config = dict(
    encoder_arch='vit',
    model='contrastive audio-text model',
    dataset='drum patterns on synthesised drum kits',
    train_examples=26041,
    n_mels=64,
    hop_length=320,
    input='log_mel',
    spec_augment=True,
    win_length=400,
    tokenizer='word',
    vocab_size=159,
    loss='sigmoid',
    embed_dim=384,
    encoder_norm='rmsnorm',
    encoder_norm_position='pre',
    encoder_activation='geglu',
    encoder_mlp_ratio=3,
    encoder_head_dim=64,
    encoder_fused_qkv=True,
    encoder_bias='none',
    encoder_qk_norm=False,
    encoder_parallel_block=False,
    encoder_dropout=0.05,
    encoder_inner_norm=False,
    encoder_patch_size=[8, 16],
    encoder_layers=12,
    encoder_width=192,
    encoder_positions='sincos',
    encoder_pooling='class_token',
    text_encoder_causal=False,
    text_encoder_width=192,
    text_encoder_layers=8,
    text_encoder_norm='layernorm',
    text_encoder_norm_position='pre',
    text_encoder_activation='swiglu',
    text_encoder_mlp_ratio=2.67,
    text_encoder_head_dim=32,
    text_encoder_fused_qkv=False,
    text_encoder_bias='none',
    text_encoder_qk_norm=False,
    text_encoder_parallel_block=False,
    text_encoder_inner_norm=False,
    text_encoder_drop_path=0.15,
    text_encoder_kv_group_size=2,
    text_encoder_positions='learned',
    init='orthogonal',
    residual_init='none',
    optimizer='soap',
    beta2=0.95,
    learning_rate=0.0025,
    beta1=0.95,
    shampoo_beta=0.95,
    eps=1e-08,
    precondition_frequency=10,
    max_precond_dim=1024,
    one_sided=True,
    adamw_lr_other_params=0.0014,
    max_grad_norm=1.0,
    max_steps=15200,
    batch_size=256,
    epochs=149.4,
    lr_schedule='cosine',
    final_lr_fraction=0,
    warmup_steps=760,
    weight_decay=0.1,
    adamw_weight_decay_other_params=0,
)
Rows from block 9 of the audio encoder, named by matrix and row number. Rows with one number belong to one attention dimension. Each number is 128 + 32 x the weight over its row's rms, rounded and kept within 0 to 255. All counts start at 0. Numbers have three digits each. After the name is the row's rms in percent of the matrix's.
# v: attention query, key and value (stacked) (encoder.blocks.9.attn.qkv.weight, 576x192, the v third), inputs 96-191
# proj: attention output (encoder.blocks.9.attn.proj.weight, 192x192, transposed), outputs 96-191
v.40 052:136149072105173130049085132046074164110085105102116077182074155120119133091177070103103171137131092089133133094104184134137138119109135183144125145185116105123064136154116137155041139097110094157132078132128142090151146206114158124100125109162111119122081186115172130141116136147097109110
proj.40 084:202129084148103158175167161067133130102119151168151112107140140142123218108163201176093189112178113142134105137153154143074193126120132131111186093067094113080151094101081090047159137133146108104178130136097086126145152141127163127203119101128145154132127123109142172152143169100116122125
v.41 150:150102135139097132077099114084174203123094183133167122132137153144138143186181189102114080080103139147140129169113147067100139143146217131144176117099170180210153110096140086106150071100140157144179087140155084089082121130149181131087088141136157061140155140110122098145065098120092093137
proj.41 116:093159122147155036109130195144148101163147072138112097152151185118189119126113110194094152150171128102110087144150134148091112093091157103156116154170084126117128119126139161139109188133114119186079150117132126085129181118207105139185134142120122106097105093123130154133102083140105152151
v.42 116:147147102162093075122158105073150115136140152157157207095171155126170171122135156174146133114116168137127085131104123113132128069129178104104204177157080101078191096158109089126139146144135130128113160139068124153174160104111099146165154136093109156082087074099084136187165087141197155124
proj.42 122:207130073066115117162111132098094141111148121110096183132117089163093170119173142127156114150165107097147163127096115166098166067145179186099132096162171109144128042146132119101141129159168139114163096127131153073119088149117086083182132093113144129134074068105190124153090122064142111089
v.43 093:116216102200152130140140186125114131126090103097157157106121143156140104103144109125179116091166142159115122132191077204139114136141163095189119193155108094130084176112140154116148165109144184106090092138163122108166119131191107148105127179175161125099098211132097154166142088186140133141
proj.43 104:119133129147158146128127107167078144122129162095082121082084103160105183165189130042131104111112121189111174095091187153150192162157157163164143151127165123152099130065107134173171038135152137135149145129140125121110076146067117139126091147198146157185131163123094159147109144092119097129
v.44 054:145095122084164148132118131111114108079087108176143165093099154138189162128172082123131182171169135142145170113097198080146164108163165144171074131130151149071119132159097112075077085143084145150187078144124162144131134084131135064164163165144087144107100165150133092108175087104098124164
proj.44 072:145154164121081071145105156095119126149180109147116142219103155073139084133120171186097166100081147063158085138213142110109113095128080072111122139083118125072120158179150119127136188112079121092134150135106102155112133140189164180146128123071147122091169161116158123095091133155124143141
v.45 041:125109129149080170127095145177153106123150112198101155112140144126110045125097132061134121149119157141083094130120166123110117145136095140074121108160136131121134154110099153147130126078102166132146162168164086093146101162131098162108103111106182114094158135070143123132136142131148077146
proj.45 068:105102160107163147073069114191107131098146188140116139061107119099102135188128120129160102134108164142120110112117169105152146165236111133127087159071153135110115142086130143186110050129107087152125100181129128195096139113095152129057156099173124147153139146124100098127144121145107124133
v.46 142:126156130172131161123174133173165110086110104141149157161127122152068083077085126152186132089145146080088106110162114166143146131140132098067091186106101112096100185130139212109131125183108125113123142090115137123201139140177145160145165133124176148127137107169130096138135130100188148075
proj.46 114:147072120089129173123078069166095151087154207100090128090083066139101147136166119045175077115110128156139165097076164129160132158165115167115146133087185148171108117109156115181146058127145138146131121127129107159125115122044118147066103156157146144167170158137114111113122153121121082127
v.47 061:095167079180068137176202143065163216116091106097156147093107193104059114140199165149161087101096149112189123087172128141099087131120205157135148110119156098133117104154142085121140147114131122149121144148144159091135103146153102142104157167137147099106121155175148069121091102051149155162
proj.47 090:151084161122153108109119113159068105099130118087063117144091106176148167092181103103126126134089119119132147145102156165122159118129162126134169132127147154189075105109145172117122089135142137165086120119115132080152050143157044141150074186118147155168129129143136128118084117112120103108
v.48 070:149147123172115142175094096061152131152114072096104122132183164131114065108095059207152121136127096102145146175168139134126062084113091126121102148161112073132138126125137103058098197174127161130105118148133163130180141145136054109154168112090140172121146114130124161154099142138107138096
proj.48 096:092101182106136174139109100155129130113140209094094159137066113139097142133165137044148129165071168136164168089146085118167120140184131129135161060106158139184056093120159137153139061126144147063081119140157175159126054112096122119080075140137094125166148128137107101137162118128133116113
v.49 139:178159116154170087103166207096097080101200128131155127094108199094172157120104136154113132094199125096170099101138100177108128071116150147172140217147070136107103130186166152106118151147085084140106171132137093082138155101156130168160122116095077184123116130138095100166118129133130120131
proj.49 115:158105075095092141179116132064092145100144178109117126091090133152133167128187162077145121147178086131175156127120125163113178100170158173088149049106173129154080062110128141108151089157161147063150121137117127120118084108123139099132089110154136149165123088104152113160146131108101076111
v.50 158:110111158137089156127061116195170170109125148174128101124164089096148138141122090143157132154133096178167175195150137114145136083190135119113107084101140125192136153114097116115184184127111128122125106158174121131121117111131119096030121166158122103127139167080109094115118151146135087090
proj.50 109:065120191134171073094070159158159097125139101168078108136104181088154079113096093179132130175139162110161070134213065120114124134165137098115084152144155162127087148188126175099103138093110125147098172151145140145104130150201160087115108129103053157124118137126170097117157090148135140170
v.51 047:075140174162116130091195093161113119114129156119145153148054163113146150087099219093142087069097140109153122124144132126089081110199067120097107152101117096131119152087083104122163171139137183124166188094065063139096110139120175174178104147117132141139161139156117068113130110150134113128
proj.51 074:172139076089142076157115160150144139105151118125124113115119156130179113134137098149093134167227132141088120127114097202111136102149210174125096104161136128154160088144106169101132098125158133167117143119154171063127178159158065094160173105110125136097093048118159164125085091100106096146
v.52 088:181142100139113147169113075038150135091156140129093130066129157104109178138108139128145154113131208102069141116130119082105118105169168144083126137109150144115168148129126160128141129148114151102153171165138142177148165165129128171157195155126077159098097081099131089156117060187179174065
proj.52 097:167144077102111126179126134117137133079139204076131146149104085132123124122151129102143128156140138090122168070089119144113110112197193135096112089097129135170131055107173131112137110148153151105154063152154140117187098165087132167113195104109152113129137062092135105178088145108123118085
v.53 059:160164099160185164144073155187086105077124122156163185148114123125115085167121132149077118146180112134146151079103160130174108177196158062142111054159098165129091119155161187083060067125117104177170131089149107053129150191131154070139114164160164115106134120093138166169147112147125075155
proj.53 089:189138076128097185139166145070117175142166106176145109082147122134093202102169153148120133116173091125098116114105173127076170116121059143089149170070154102095188167111088075107144134121129101141176110130079057149093192086107199140121121104147160133125106143129148127116140159121122134145
v.54 065:163145138113101127073147117134119111080119118154144104081136200144093143111100145142066145113078194142115118113129168106082136133148167091087069130031114162137098113126123130133137029074122156178156141131166103174084100129161186137132117107105151114086117127084197085132174053146134195118
proj.54 088:123123118129108130143103165135138109121163219099129103089152134105216160170106153166106131121120106118143132185102182114164099113126140142092106098106075135088119096056110143189114132141163151147086079158139116155112098128116136181130177120119167050125100102084080108155099120130055107097
v.55 079:103154118146216134125135158084069083131154097139101114152094103166146138134133131071079157151160050115133132084093147104114123121148092121158100153220102132119142103131123099153052108140065158138088086110121158085150150107133077130180108151136142177162160094169126223207112124154137088174
proj.55 104:151166095130088144139197129061117172152118105156198165149127112164088181156163193089120166097159095166143147119103140111124165132097097140143157118103152094093135112088115060150158104161167121072216098138107121148106128102095185150141128095144143117109139129111154131146145138101125126126
v.56 067:110214099157080112099176080104118168141121137161134148070176145105129157203150179140139110098113159172189112108201113095099121152095140155170150181079119129143072112122135126155153194144174136104119157143106095165114139080195125152063104104110113104166112090096032098087131158134162143160
proj.56 090:156083158103098081160136102115075127091119105048090149150103104179158123118146077102147096156118124105137172177075125170153151107092187161139159102147180135191082080107149152178118095153159176129100111125128184065181022167139043119158110150141124129164122115138157093136090115096113112088
v.57 068:101090175124205116086112191103129108174138169178139122076100129116168112092093074137117196182178186154203181107152133106119133112104140136182122125107138132085137119134086144107096081158100137112130151164162175137149161134110065134077143156125099165193061090140129138192147132184110132117
proj.57 097:141177138125082140164150107109118119132126118132133176160097135131094172165175210048116173078065131109144177103121164080137187166150101137133119141098161128094144109139112100153138074113139134065231114162117097196099101141077182122140128128152144131145120176117158117140124158105160141145
v.58 140:121148151100177127142112124135132071105092104150136122169062141150133054069097119140133202182168120099146136092145097111121186158150099159101101118137097135089096096149193171155109142128127156158174148179112200167096102095119125141172105178137121187138144151119182136187165156123135135157
proj.58 110:120099173116095170153095063094141111096106200142121169159097090088098122137106142074136151072048131148173165121143122072138142185150071137105133097057125163137116141134127101157148109100133150078154098156120128199137118106076149174069118163145122131137204173108135084098183152134123114113
v.59 051:121118193140140179139122042255145129102110133149131187113139123109133121160141105105094130138148121117181153157116112134120069104179127106077104082162148103081097099142162110098143060150153178147181130121134129102123100145091148096106117122110128126123168121103169083143182111117117121168
proj.59 078:173168092145126147107131151128150140177198053186125118148149153130101119089118076191071134142143120094046082127141145163072145123083084120097121151122117149118203174172075149093117176117094100219090155077112096136051209102167114112151133129109164123077086134158141135102078127133115145148
v.60 067:101157161136130151139133071095097138178124148136106096129084119083087157137166159057157156091150114126147153122114153115172156147127101137168124179094125148086179099110093074192122139185058223088155155120100118141130122121118104150153117224104144146175093090145125159136168147176116100120
proj.60 087:107202148133104071102172116144155091117129064150166173238112136096114086184092110110123169132119163097128119132137097081116072173075149113159101158148120120090142162144130108156123133148127100158134116121125177094180172162146147180133202104125106118090192176107129141118129129106169161147
v.61 053:054179134133147123077196167110139179110088157080165069179199122169139131096102182148161136077069111091127137155130110112122109131156122116163108184149153144174103124084132134159148151109192109113113099167105100190092098137112226175183103119178144143119150143141140097160112135169125164119
proj.61 087:064077213144166094111069113172167113130091202103073111105130153107193102140092084137090127110087132165161133142174124115195121135110134133142141099153074142149091119110132154178121132061152184140070135125161144138138103122126086132093100178121091087146141132148099148100169086124070120116
v.62 040:119119198102170120114090074186171109108119121144114072138131158109124127166132085151104156132210165125106081172114161111138112141121157085080090147190066120101141086111113105106130139149091159119107108073085148101200050084168122091171146189097169109119146062083169146144121141179127130073
proj.62 065:218101042104093160178170149074082150137176091150135149122096092143117171092151160106141122149093093110128165103102103146089157096111060164125133081104148067120173128237125119106146101151167107105183106117121105147101184095082129146120106089133149189117108115173131124103088149066138105151
v.63 052:085095129131153155078167099107122129114137160146121094107199101073164105199109146103101165180093190098109114142119082129117093164091115136119087132174122150096179116117167154107110123207099106088075107099118128146092158108144046136127162160091122137165089085184100124157157101166131134114
proj.63 080:143136116125099170177157108077098158128149138112178178118091110134054125163124132047132099115112114138119178091081153082180119160111102120118160125080187106144133142100105072212144097167136166085171108129105146150131104108074188145100134115176166091142173146107132143152137149121127142175
v.64 078:189109151100135096165209114089201099077121135127133131221163164155120153112145094132171098157070117108140133158122130153137149118181124120171079135118170152058105129126162125132126187075154115155080147156100168119148123142089133126050120094142125111119146122107125040125138102160148134172
proj.64 095:114206206090148135139099106145102115166133104140147136122118145138195140052135154111095118161188148066162103124153111102118118170098125142102155067129114081106131149172185123135130105142113141140105096179111118164099148185109080144118155103111112103089191136188146121107152159121154083130
v.65 065:155052088045144120065113133120142118066151092084129110106125135179133104100172110105134108117142157188140104143129192162080144152128148104116106111097136122109172177120148110107123155130180119154074083072149118207116086090140132148085094087143151159135173118100125121147081114100133112103
proj.65 089:136092120130203101172127118176140162091142140124140130128152116097157135137145178156110122151125123160157175152115108078117162061101130145074119190145114133168083115133050186148147078129095124177169172107154145116113138098144125103188133182122135118079116148129131154161160139108147163109
v.66 089:115129141042156119037065095134152095135075188103158123129131126170098113160123132158176085109120123201093081090117103124179133073121185157154118161140069172131124109121113107167076150120126134128207130098084117122087145142147138166122132084137139084149057090091159099116097162168104207102
proj.66 099:121122088155109086126105131091179104132084176108086094215130158114061147151172113192138071113097099122172147133075128146106158144132121181107139122092077133135112087163122099148114197081159142132113112074166139118128180096145140082124178128143145144151176120044115142110147087164118127120
v.67 121:099128186142134111156131090085137095135111112196182190173110145135164184134164149073155113171092072142158138065091098143124161132145125117108105121117126142134105134129077074105098101180164110071171201077173149085105188095128085107062120133163115114139038082123121138137131087079149142111
proj.67 099:063211174117175157093118141130136120145065120140183156157105099111136095123174193049164095111127129040096088151096119168104169147132087155117108148088146115138079187132095089082135102126086129116083094124135134135104164153161142091131141090137125106086170099127133154118147092144164118139
v.68 078:196140076193150098115144156129160145062164151136152069157121144098135123191145126140125111128065114054100148110164138157146158128132114137219057166167100104152060074134127162147083140096169076167128134140089169070118151134098124158116150160127131129121147201129119147153112104149067092098
proj.68 096:088105117158117119134110125039156086113087124114123089142181181108126187168135091152144121100161103114159176144131156148091122109140152121073160137131104179155080068183139130185096124112180108129154126128110099125123158185146178072137164164147139142177152105118096146190203097090148114113
v.69 091:085114114128097094125130118142145135054118118149111140110156083128130183135133118127149188118187205172111133119119195136063098172119132130123112182122127148062148080154143154149178139135101141173122133128023164155160126101148141162194094173144146116108094091077167095157136141117181162165
proj.69 097:125173121094207019155160147116088127133129134119118198219140125108109121058102118165136143153146103174155115110076113119082144163145117123082096123133096136089143128111140148081164134108158153105141089124137154105176155149073092114131132063168142098115184164107138163139092212096161103120
v.70 062:174164106123125105094062063117106135122096133098102064094121084110176125140119184115078135127141133105060136146057183123200138138140149153177151163109131121235137103100128129194181163128062194146104097098135173125156144101131128136196114132110105131177113114134151124170190140126132184138
proj.70 078:107079120149076158136134120097141143131176152096095112160152089119086098143098111176110184113109104219145148091057119166084097124120149079135120117172065182167126075146148137141185100082220153105131109129129133115131095094171168116157117160097137178110058118116105137115099124111141106126
v.71 084:093161167156128154185202121103122158152185082154118139064134122153137118111112112169116135188145125111142170159153133159113083150090102121157114102099175108139117117122155127072172142120115098170106073164083088160126105163145165109101113125110140116103252110122154072098164198148144111169
proj.71 092:140120158110084197132159136122086135144169109125084127047125081187198077108138130106079179139126172140109125142104137138159119093104109076160099144143155124160141180109136167126106064123087128159143150177085139118166088146176096144080112135072109128152052121184135089083097127126149150181
v.72 081:086091069151146104084157159176116125078113060113111121160157147120182167083144110127108066128174137053135150074114154169100159142140109131085123095107151137071147120154149122121165148121095160140100117187138130100154075073141149106171157131114077183137099170137145133175192112100186129174
proj.72 096:132125193126134152170124079170107156140194084145192187103100139115175143108086128111094154142149118155116098090202109089133101146132179083111162104187155097128152136129120123110163077150169131109124135171115069186135075166081117154161102114114117139094112150218121122129098151089104075131
v.73 080:096137148134124134176102123123124072118162122135117120121146132116157089023143092158125159136156079161123130144113157118107119193143141145171120121111162109138167145147161161177193080138067181141088171133166122182153128105144122115079097174184161134091177139160150081140121116076154106131
proj.73 102:171101067127206037133149160163140146067126122168153141092151070124079135182128165119142153127142156150155209155149133047162125097118113132130101172132139148136144125083045174149155151157091158168174139102144175089089133141103123142159094153126139094147136164075127155183143123136119158125
v.74 053:056106135096131166079113189145091106124145105128086144138108126114118120068092103078118121126122112174162146104109149120090149141118171126071148163179102121171173124161113125152125092070104108139127131146146078204107161128119096121184173141079071161151079103177125136134087164019137128156
proj.74 074:174052094176159079093138084138147135121052173134136098134104102100100160182122124135132107083151138104164122108162128133180158118169147170102129163082151115108083097099133112073139198128117130122142129114173133085097090080131198086223105133114092106158101106079151125131115150178122180059
v.75 107:156157115166093140143169039162083125133123124144115158061168127175106146157092118176035198147125187154141112138170121172148102116135165127094138051075111138118132149163123141115132097156127137118078078153095170094138133143134134134155094147187161116134161093136125133130091146152100102081
proj.75 106:108141205121115201139133122177069133132157115128113153085111125146200112098077146100109134184097148144058072109148131148144119094131112082166144107189162133126080146130121125124088127134069157128097139109129175158145086114074082152060122099123138146125106103200133112125128138150067069158
v.76 114:098057118105160191132123169113086189131132068149139140111137084110132130187105097137175047133065094139118145111167095145138129120058101111085147128094099147144121116121108143059129160119149133102096132142141080088127126126139147149136163105059125128147070107126089151107136138090129125119
proj.76 103:113108142153000230102082140140146157146134163110152101127098109115142107121161097103098107099087091114089118189075161204148141087086097112148119167133171121214078175137108125140104099130147131117108174104148069142161102120189134114091123149083119146115090119155134079070119050163132178161
v.77 118:168140114085206169086091121137116201160113204104148157105093086091124155129095134170106093110097146119152109083120098112117137090111105125113140151095130153087102088162122129152144142089070167092174130124137108126088154170168096152206159089039109102143097113126091115120097167154099134084
proj.77 102:097157072152031163074122121152150116108122176082130124183129142115064114145128085117108089140102073136136136136080158202153149144101122134194105094132145120158089100167114089143136190117160186124112129064178128110122127085152136109114143108120108153132152145073120146094107080167074194129
v.78 123:091144131125131118191154126163130146140091103113108135154099142149103121143159147057100166127130223092113118164102128075130092182114080125126118120078157121088145183091146120084219132134101174037191137151136149159154135111122128106100156161088122102124104126144136126090158116111174181169
proj.78 107:166137087080177055142151135116077170142165102136127148138108095148103116091111143126149162115179185154157096140094106063134092174140126165115111125120119113086228150076177153095208094178137106130142110185087122100143157149107098187160092121144143094082123162121149148098060194088177140139
v.79 049:124126168164162144204143208095138133115174167122134113195170143166162147108133116201130090129159097086179148134138094132172138120070136080149160127152152162073091148126172145103165099129133085135100155069086182130123128112154119114063057083131162098115158096089130135111117137126123166130
proj.79 082:112189204071162109108122164123120090157128082126179182113146106125204102093175157078164117176128158074080092129111106131088137163123080060095103127114135113124143173174111126155123093134087140132105087171096095136126166195132061140082133103114144095110169140136113122132148113085147072166
v.80 101:120149169102113148117147118093120151160095119140094112100088094132107121194086145119116155146122183132103107115089117112157105134121110106134153134131135120133073133124042155056171124083107200084185100153069099146085149162125178115183163131086145133097128088141191105091141156166138191146
proj.80 109:135130057124079124116155153099136140137123159127072083143098153172042112128127100152120136091148156154154125124068106121167117158131125190197117063077123106108200123128234121120165160136158125130118092159122137099152114122140148170125125116129085137177097134086136113076083151154126193102
v.81 137:157108166106115138166143089146118076145061110114136148132089157170105106097091164160145135184139157113123149101096095085143058132132154142180106128151214119135130182172181121179160085150153168055120090115075131163157132130129151141160107090126097151121151080099144084121086153175136120132
proj.81 105:110155152077117169116148130184128133117143117125116118078099134168107088105142175091108131169158159106120119071143103073151122146089085148179119066105166073117196145141140105144158132136063147143112097156138165173113129105114092218077125103095118139112176150126165120080110112187108157123
v.82 076:135165145138085125157094200050146117137166126144140143172155151176140139137123109171136208101156161087076105149164125135110121125095194189154101129107089106145133123115129074077128161161103142122124059149044136157151127107133171147201130168177132190145201100118190139110050168109143158143
proj.82 092:084099077133059124113104114112084115144105179132010127104140151146096109164057138123124155105099152173123151132067104127178157086126174171212150040168137152143088069139139158152164107076151181152140128143136179125124103131101134128142135135107087150171100088119099136142159124139108132123
v.83 094:121145118171102104146173108144197166086068154151135155078181103136128139176162129136138117119154148133121087185098106089171096171141092047095147149136091155117073127105120105109224104138114139081164127089074120112119157098172144088109147150135142083162122103074159138138165114156129131105
proj.83 107:110158199104131155154114161103117134161185083116155178162131099137169099119176139134120141136091136151091124123065124157051126133112069050068116172128085123149193170136117124143110073113133114124142132179087059164201160177167088140092120115125176141090126135159117106091119093080198070185
v.84 118:086093133164099172162143221097081162093155027095194129079133097121137111126168116164157098134123147149125157166139132114143147144120122127178104107059092132155131115100105137106115122128161135121177094174087096084196081188126175110103165151132107112124098159109092154174139155084156097099
proj.84 107:161068145127025216152087084154111149138198086156102108076085111123163167148101123140090132129114084135108131154187147129144125082068140109133169154184135118166141159117125129155095089136165116108144182127134074170172113136111114135088085153084142155093094135199126099121126076134111078170
v.85 078:096102130226098090126153116150164167103080090133137124133172148135134189156144096161144138165131173118094124153167112126153089144139131118074144143107108128143124092146187130086147147102175178121123081119067101078133143087116176101072138126152134167153122167110084130193166139128125096114
proj.85 104:095139225109106220143087114122120121156170088107135160089135142131213104157141134098094135152114128129075127127122137171081131101103119048100154157175125120146129159131110137169070062109121118128142144183097060194172129184138104129101127144103136150104122091201106094122150095084176055169
v.86 163:142121078146126169159114152108138141134138100088180147092118158145123149127086146134120118159098104095104139156170089134165119083167135138136155103098152099133167155137160135103049194103125146172129064160144156091090081145117163085155136155137105134085134168128107154189113118078134086059
proj.86 106:100128135161057254083082083152126114134144125126097101097100164134154140196117119104081129153127102144119136142142117206146152094105145099171152126187146116141065123138132129154058127111134131132142173120149103144098107158120145088117148153100104124112105097188096125163172092130102118145
v.87 115:095084120081121125092101149175169135115108114113137076117134117133141124082160137146136123163157168193159180137099125098085167156070132149219149150128133103143105170127103161147177148128086163137152106202098128132130088148114146170097166077106077146092109114107123125144104136140155177098
proj.87 099:159103032129146078149109115111134165085130146139055083160109116136047158169129125199118121105161117163194202158080141063154142102123148215125129119124070111139149092124139154192145189129152178174165146117155128110150182099111110133158122148115117103144174153043157166125123127134124185102
v.88 060:138135164150115179152147132107124122141189175145127139226131154150117112140158160112154109114125126177128146174128185132098132143113149086189091159105171108118126155127146113214136121112163090180095146112147151108154117154143089109040130139154126105100135095136123076093078136113159111144
proj.88 084:156165118091202057121172153161114116119129089176127161062131102119136133081116173082180155173165152100161146150201157052169126140108112173141124100123140117091143183094111142089127125165079140177131147135121180110068146133108098168113105112156153070111204140099166133152154190166114140118
v.89 149:104166130102145118164140093070083106199133172183098174050067114083072120079135142100150161128174134160123087069126158205083121087177131105110153104098144128070174155121084150099078123117067165081088167152119197183143120119137094102176133153079097111110115073141091109127163130133106106098
proj.89 108:134171062130176077105170109143125110123103174115111144185107124145072136094114103162113123151152146143173104100137111153178141153203113166155088111099113139098121132110186133058118198134141108126110123085143187053129115109117171090146164085144117081162136141081125121132086235135103167102
v.90 070:161154136200129148152160116129136166162156149086130157147115149131133124151105162109117126095101096025139106088143056130158139112142115150101133057116156146120047107118155081130080117101077098077213116148147095078122152156097114062122117124091149111147133145132150182113146128154129161181
proj.90 093:111177161107088154089130098123083081157150080141141150104112172139146109120080112071143129145145122089115062106187103138159099192126170134189155059136170097070181116150167082131171108165117123095095089150102120129097121173103107161118098105129108138126123116168099161124109105124080082143
v.91 118:118105138114146111173153136134131156135160126149129101132118179094139104131160139117112097099132149185137140082133137139120110175109136068101108088127162089092132106188162092185130080166160059142126221127212107140112188147149081149051106103140129126102122112181143078051125120130088122130
proj.91 105:114172149123223100136193166120134115123081100133186137118148111129169121085155173118157135131146166093140106151135145097124119129144098136124095154089168144133089163127059137108120140161050124148072126100099192116105139100138113137126122090197168106141160112101136144118106161166117126131
v.92 082:130134068100102085189146153106101117154094143130113135107117192117083141124090187110171118149138151140137195053142155159097151119103150110152063107127149099107095114133092146129063151178193099179106154128095157100117140121130108137205135105144098140132038090110098112080136103128107103118
proj.92 095:103173136137164157108196115116180095127094139113157161144107170125114117092151109121086117168152132103132107049208120170140118156167083121132115114097163117131090158146134079080076155118150100100084122108110158130106117116134168101103178067148145120117167115113141094113118200169105134107
v.93 069:204169107130119184143154100243114194143124151167066126086178182154128077121140149182118192127155159100125077113133060062144136146144102117068134120129102099120068135144162184117183147154075137153169094136145122135127096131135162121135125086104138147128177118110153161107102163196148133097
proj.93 095:092142110134085151129149161134119147097171107105120147096161140162136076165117139107114145139082176202095160146083146123138126097116129086186099104174157146166127095160048141196127136137063182165134154118118137142110123094130084186115091158145142170163104136103126136117125078148064138151
v.94 067:171183081110192113077144080188116079146080164149160104101129178150135089134171117173101138152158121224118151109112135125114177107070097091155081143139168093126143109161168161146117181115156141148141118130124138105163102142138106169094118065186177140109088117129093089127095211159102104119
proj.94 090:130103087168118104164169135159170113077127132099129103120140167119118153129164121115079132155131157161160182100175166106146112124146106108133134111118122147146064109172062095139068176143120162167114120044146206142064129064138166108108166139134180154134153134078140115134147148172082146113
v.95 123:134098150150146090141147174085149131082164074168179154165148130176146170170155128130146138137075109100126094170121092110088139157065152053179114128145117175177117106118163126117162134141139123091138078116055111099177181140076223120134096155135126095090110130116127094147102103073132131136
proj.95 105:107120168118075173112084135133107146147124115144148130100116089116146108116146137053122147121138121079097127166098134132110140131074088100109139156123136111157143183120144128101135051116152135124143100193126089145164130188158121151101124137056109128066145120181149099109153097088217123173
v.96 083:138128048097120044115107095082136103116121110096128098098103144102130125146109093146089098158119065075144082123131144127157123167129173154119093135111114165121106131112120126091106199124114171154103080166128173072125091084113112104128149115145139141123171195069115146143115092145200138177
proj.96 095:145102210104160175171112104155141144127147114140182150080118124119191136105136127136126104141112152087095122102205105067102086142089137109086156093141162084139174128162150119128156101145144104114109109187108074199128098151092116192134103133099145151091100145228154118104153105117142047116
v.97 110:123109161116120117121102167149144108117168139150131180208129113092111179076083132100123084127059014085186114097119076135097106138147135160066178121134133170082135139122125086153123058139085118069124203143164096132135164109146082108135106140118101128127135142142135173106118062114152174183
proj.97 107:111177142111166085073098113178076128132098136141173171139126118100146110125098158077174096109114131072103067130124096123149141195128143131161105100122174101097141123140128111084192146152099153088101099156159092125100119147093117147184100113133084096111117139143128181136108105115108126132
v.98 090:090161170138130137143109055115121094123117115162107099110100120144130135137119162109096219137203150168120126075058143113090157139119149134157105096164116121173123173090048100170168102139102096068150191055120108142145136076110127167113104156115127118179102059147136157172105174115068141135
proj.98 100:135122045130166021127160173131136134121099162125121131164129105111058097110129148127163149098150142117155141106115131100123130138174099186133091126075109173117143108102122116089180127117151130133113080091148194098125161065147158102139120105132129133139184136032136139130096170144141187104
v.99 094:149109199132168112158155115148159060125146102215130164185100103206094147120101101161131142122089090160105092145113054116136123118126119142106090158129151163124177174148157119140119119112148145072102159110166107164161182093126146158127099141191129141097145134155151091123068151139143144137
proj.99 096:149101118096111041111098193169108150123117128137158121112158107123118125126147177067175120095115157102119115168113132051115125149080122129150132120094162130110188126100094122113198102151097140146144074152156123150091123138142145195144103158119122139121122162118115122134151093140176149134
v.100 114:181111206117139163118149151122109140148176119136105125173121136154143092166109118135134184049123176127095087157107139071178095150146139127093160198124130100090132127113210131156137101137100136177147157105119150192081125132149108156143122180106132163100187085155176113097083149136154173156
proj.100 107:110127059128164048114171168091126137122087134140103107126172144153082127121081143149184151088128163179155138159071093081132141148137165185168113064121129138083142084116132170120203159133082154147154090124129196089089111103076107192179111133199107125161086153077130160155130172160095157060
v.101 121:115095147175133161105125224154214185115167134142166118167209131112134121111106129172135112161086069119158110144168094147111070145134086126104162190145089141115064098154168155120109113134097163170143161133111099117059136095158125141134133143138135095077145134127167147142108072083159159100
proj.101 108:059154155133117159107072130097120127116116131137126155136149144108166116191160150119142102120088130134099160175039129165108176090099103084113094156169134126172066129176067148202083132114107154134152171146126069135151179185151085103126131153125125111128157106124119177134159029109135118171
v.102 084:106155121090120106102065114152104150054151099114143148183133145185186157120074112118114117085118123143170145151104105088090156122119148185114091087156106102172220083116182112149155102124160113160116056136153168128149118123065134171117149194075041141137114143099108165175082172071111154132
proj.102 101:134067103144051144121101105142116154137115146140110114114133109086104152130072157107140161099132070123127138154127141110142127112084209170150169112183156136143095090108117135128197102103173183112120108099173141168104098074094115145166097164098094181096126108132139154155154111148106132109
v.103 076:106099063140168119069130134084094127102108098079168098152110128099121096255150101086102079073136141092120176103136179171122130124112134103147128116172129104187102115107082155145086179105155057184103134166123170070116108152076153122146191102137138156107076172169091116126156122150129066128
proj.103 093:182041149159069192192142092113181149133162123172137049089104142110137201148126097171114130109149095123147141137224148083148090088123172148097176150127138135156118127143150105157113110138203086103136166110122095151129088124133175125145125180101136155139113116188149107145140108138128131093